{"encoder_arch": "caformer", "decoder_widths": [48, 48, 96, 192], "beta1": 0.9}
Rows from block 8 of the decoder of a small spectrogram FSQ autoencoder, named by matrix and row number. Rows with one number belong to one channel. Each number is 500 + 40 x the weight over its row's rms, rounded and kept within 0 to 999. All counts start at 0. Numbers have three digits each. After the name is the row's rms in percent of the matrix's.
After each channel's rows are labels from the 100 clips, of 14976, where the channel reaches its highest value: "strongest on" is what is common among them. Only what is clearly more common there than usual is listed. The data: simulated modem signals in the audio band.
# convs0: first 3x3 conv (decoder.decb.1.2.convs.0.weight, 48x48x3x3, each kernel summed), inputs 0-47
# convs1: second 3x3 conv (decoder.decb.1.2.convs.1.weight, 48x48x3x3, transposed, each kernel summed), outputs 0-47

convs0.15 087:509522510544497429529489455506498426528530415456515442445460448464553459479530464428515438483553515468513520472510455480538483490543557538472437
convs1.15 081:501498563484520493537508536499438489454505450484497517497501551532550533502517565453481493434454477516453567526522512442427454518415409463496450
strongest on: FM speech

convs0.27 106:509517436457508443483441499535463483505509416505539496504509362507547453478518446430474501506532578497465514511494496519547505483562531500457521
convs1.27 155:529479521471519533517524498482449539458526420506472516501511565513544537535483589440497512470475448519512498525483529447452486567434385462470482
strongest on: burst

convs0.33 104:452552429484475429477429479492552479476455505561468512518524490508519491518459415506581520541530555517515458512459461504482511534535584526435518
convs1.33 113:524450525494487559506501507463455531496487393570477484501489533522492510519470531450465512556493450500542526513503538428446463573433398497481497
strongest on: burst

convs0.24 094:500520514530490515522509572450567493482470623477537512537521454501398458516434551575439513458491529506552507506516516485521459515498505526518534
convs1.24 194:485483449515481474446456508456495462475459555548521522556548478533422464446501422550451541556499527528509485527530437549464489436510557468526545
strongest on: carrier: 1.5 to 2.5 kHz; 800 baud

convs0.1 063:503522495517460458505464486544489459515539432525546448457435481470527436486570474417506456537553507455480505437510456456508488424482565500469448
convs1.1 085:482478535536526482509486485461473476440546429534488488487520547522482525443490575501433495485486432500525532531525422449403446486423504470534457
strongest on: frequency hopping

convs0.47 051:430525518426498478512444491487566553508563464547580474508497396483536475474539493416542479511540531489491455513494531530554549480541498522500495
convs1.47 069:468495557518533531497517539527406462463537463476422491538545538506462519456572569485430507428477478507464512552510472479502500476452446458517445
strongest on: frequency hopping; FM speech

convs0.17 066:546525502473430501476480531545500565485520514473546479504486452472487457640477535455506496500522556483438508487475429545560537527569526485509490
convs1.17 087:528439511446497485496523585569469519492490462478413522513507520491508500503571524448467518428519459474501488524473474511459494447449373492473494
strongest on: burst; 800 baud

convs0.38 156:491499479506462469497468503493506495507509487518514414413409495422459464492533463425492428523533491427474479430465479490499488458469552487477428
convs1.38 103:501515543531475489554525497513455489501567491517489475478490529472470507431505583483424445482469412486541508460487490437441484480411515466461423
strongest on: 800 baud

convs0.34 097:532503451497549470500456474486627468503521517525442435500487481477543471524470417492467513505589532506512498480474429510506444546540498560457514
convs1.34 102:469468551466528554476533539519494577480505476476448481514482511499519517504488560398508517465480518474490446526491542477447579522508397513408513
strongest on: FM speech

convs0.28 117:466516473493475489475463471503488482487506492533504419431411504417458438456499481445483449494519495440469507431423470487516475447491532473440443
convs1.28 085:525502516521516475547494503523438491526539426515493494488467513494446522429540568445391469479456429495516464475475519459453521469405488462493462
strongest on: FM speech

convs0.42 097:493514479490511510511477510495391440503506491623534507493483544494466495458483538498623500566441541489494462499536551463481521499506554515506519
convs1.42 116:484529499497419456486491514485477517502521399535545488468499571505482521536486542450495494504458507487462557512519480421445512539455375545479483
strongest on: 50 baud; FM speech

convs0.20 076:516499452504492486516441457490508458522531496513537437471481469475489408456548473453452473456579552461446534483468466491511456386538480492510460
convs1.20 086:527506528501526460558545515488446471436544486521472524503494514513567497435489593502475446494465427523504508506487495479450434551424443427459479
strongest on: frequency hopping

convs0.5 087:525507479518491497502475466493527489511524469516512415448427505414485457522540467442506428514553528408472502435493449462497488464497551525498413
convs1.5 068:497490507531477472526510530495514463451520470507507491498491541490496518453485600497447467445493431490471531482495455420402490479380482469473442
strongest on: frequency hopping

convs0.45 078:487492562468457503508544481543447487560502449417481506465490525453592531540490528460559449440493457475512478490464524466494492558445487449450439
convs1.45 069:480478483502506480501517453482494485469502468495374506536527541500546483521533543528476520419491424511530433546430506478397499537439470481513522
strongest on: strong noise; carrier: 1.5 to 2.5 kHz

convs0.40 141:456504484540487528486475581480549480475462585549500536554568517550441468447501489570451563537505519531540490547535475518490505440508546534538548
convs1.40 185:508478448505493490448439479451499453448446536531513536546535449547479435478480436558511553567512547549477487541537433535479479461534523452527550
strongest on: carrier: 1.5 to 2.5 kHz

convs0.30 111:457501484508458488492473488507473496501523488517472397426442460429482461455540479438481426547531493417490516453473484491508454439488545473493429
convs1.30 079:497503526547505468545521478487425485478560451515505499516515503518492527455519556517401467466513433470530526462483497432440480506377508439518470
strongest on: 800 baud

convs0.8 091:524553532499507469532526478554498470516537421454528453451439496442561521511529505430539409515514492442475527424470524505526494536481502494470415
convs1.8 086:472480567527513524528516517512465491462516437489468504515498571501553539480478603439508488456521415511475513521491495431467520496415458437439468
strongest on: carrier: 1.5 to 2.5 kHz; 800 baud; chirp spread spectrum

convs0.19 092:491471467485443495468443405501600488519532484464446450495504506496514420413517478477526508525543513494523462499563444474443510494546544525553502
convs1.19 078:422501554521526573523511590471481465468469547454485482479469480504523505433555538473437491449504504501430547506507510465476544487473404502527447
strongest on: frequency hopping

convs0.11 073:531599488524430471504461497559434463540529445530520470478484440475527451528567483456463490572555526485483548492487459507491435445473460491476485
convs1.11 097:480512497497470478494484511477467478453559399552511520506522588527497500496475598501484498498474485510456537510533463433430452516416421474500468
strongest on: burst

convs0.36 078:506463504510498482527469452441510444537550457477543479465492514470498437459538460428544498463543531467509463511509440529510486380543592470477492
convs1.36 101:482440563513539563485520522497428496497505479529467510519522528515512514458511566501469507484490451498519550505524525400400458558437438436501469
strongest on: strong noise

convs0.2 136:496463464489515476495426414514542454510524473472470442472490422485521391432488459447448493431541542490482486507468465536515522450527497536493478
convs1.2 130:523519534482509502493547551531448539496490479495482494474480566491515474516466572420526505484502535489441526498531519444511451531440348461497464
strongest on: carrier: 1.5 to 2.5 kHz; FM speech

convs0.18 070:480501541459484472515500485553497465534517418481536452444444491422547523510541490414504437536499492462466491423472486451528502485460543478443427
convs1.18 070:461477545529516480531544459451477460448546443504485504521536513521491509440533579455451509457544416512502516531479472444413548460421510478482472
strongest on: carrier: 1.5 to 2.5 kHz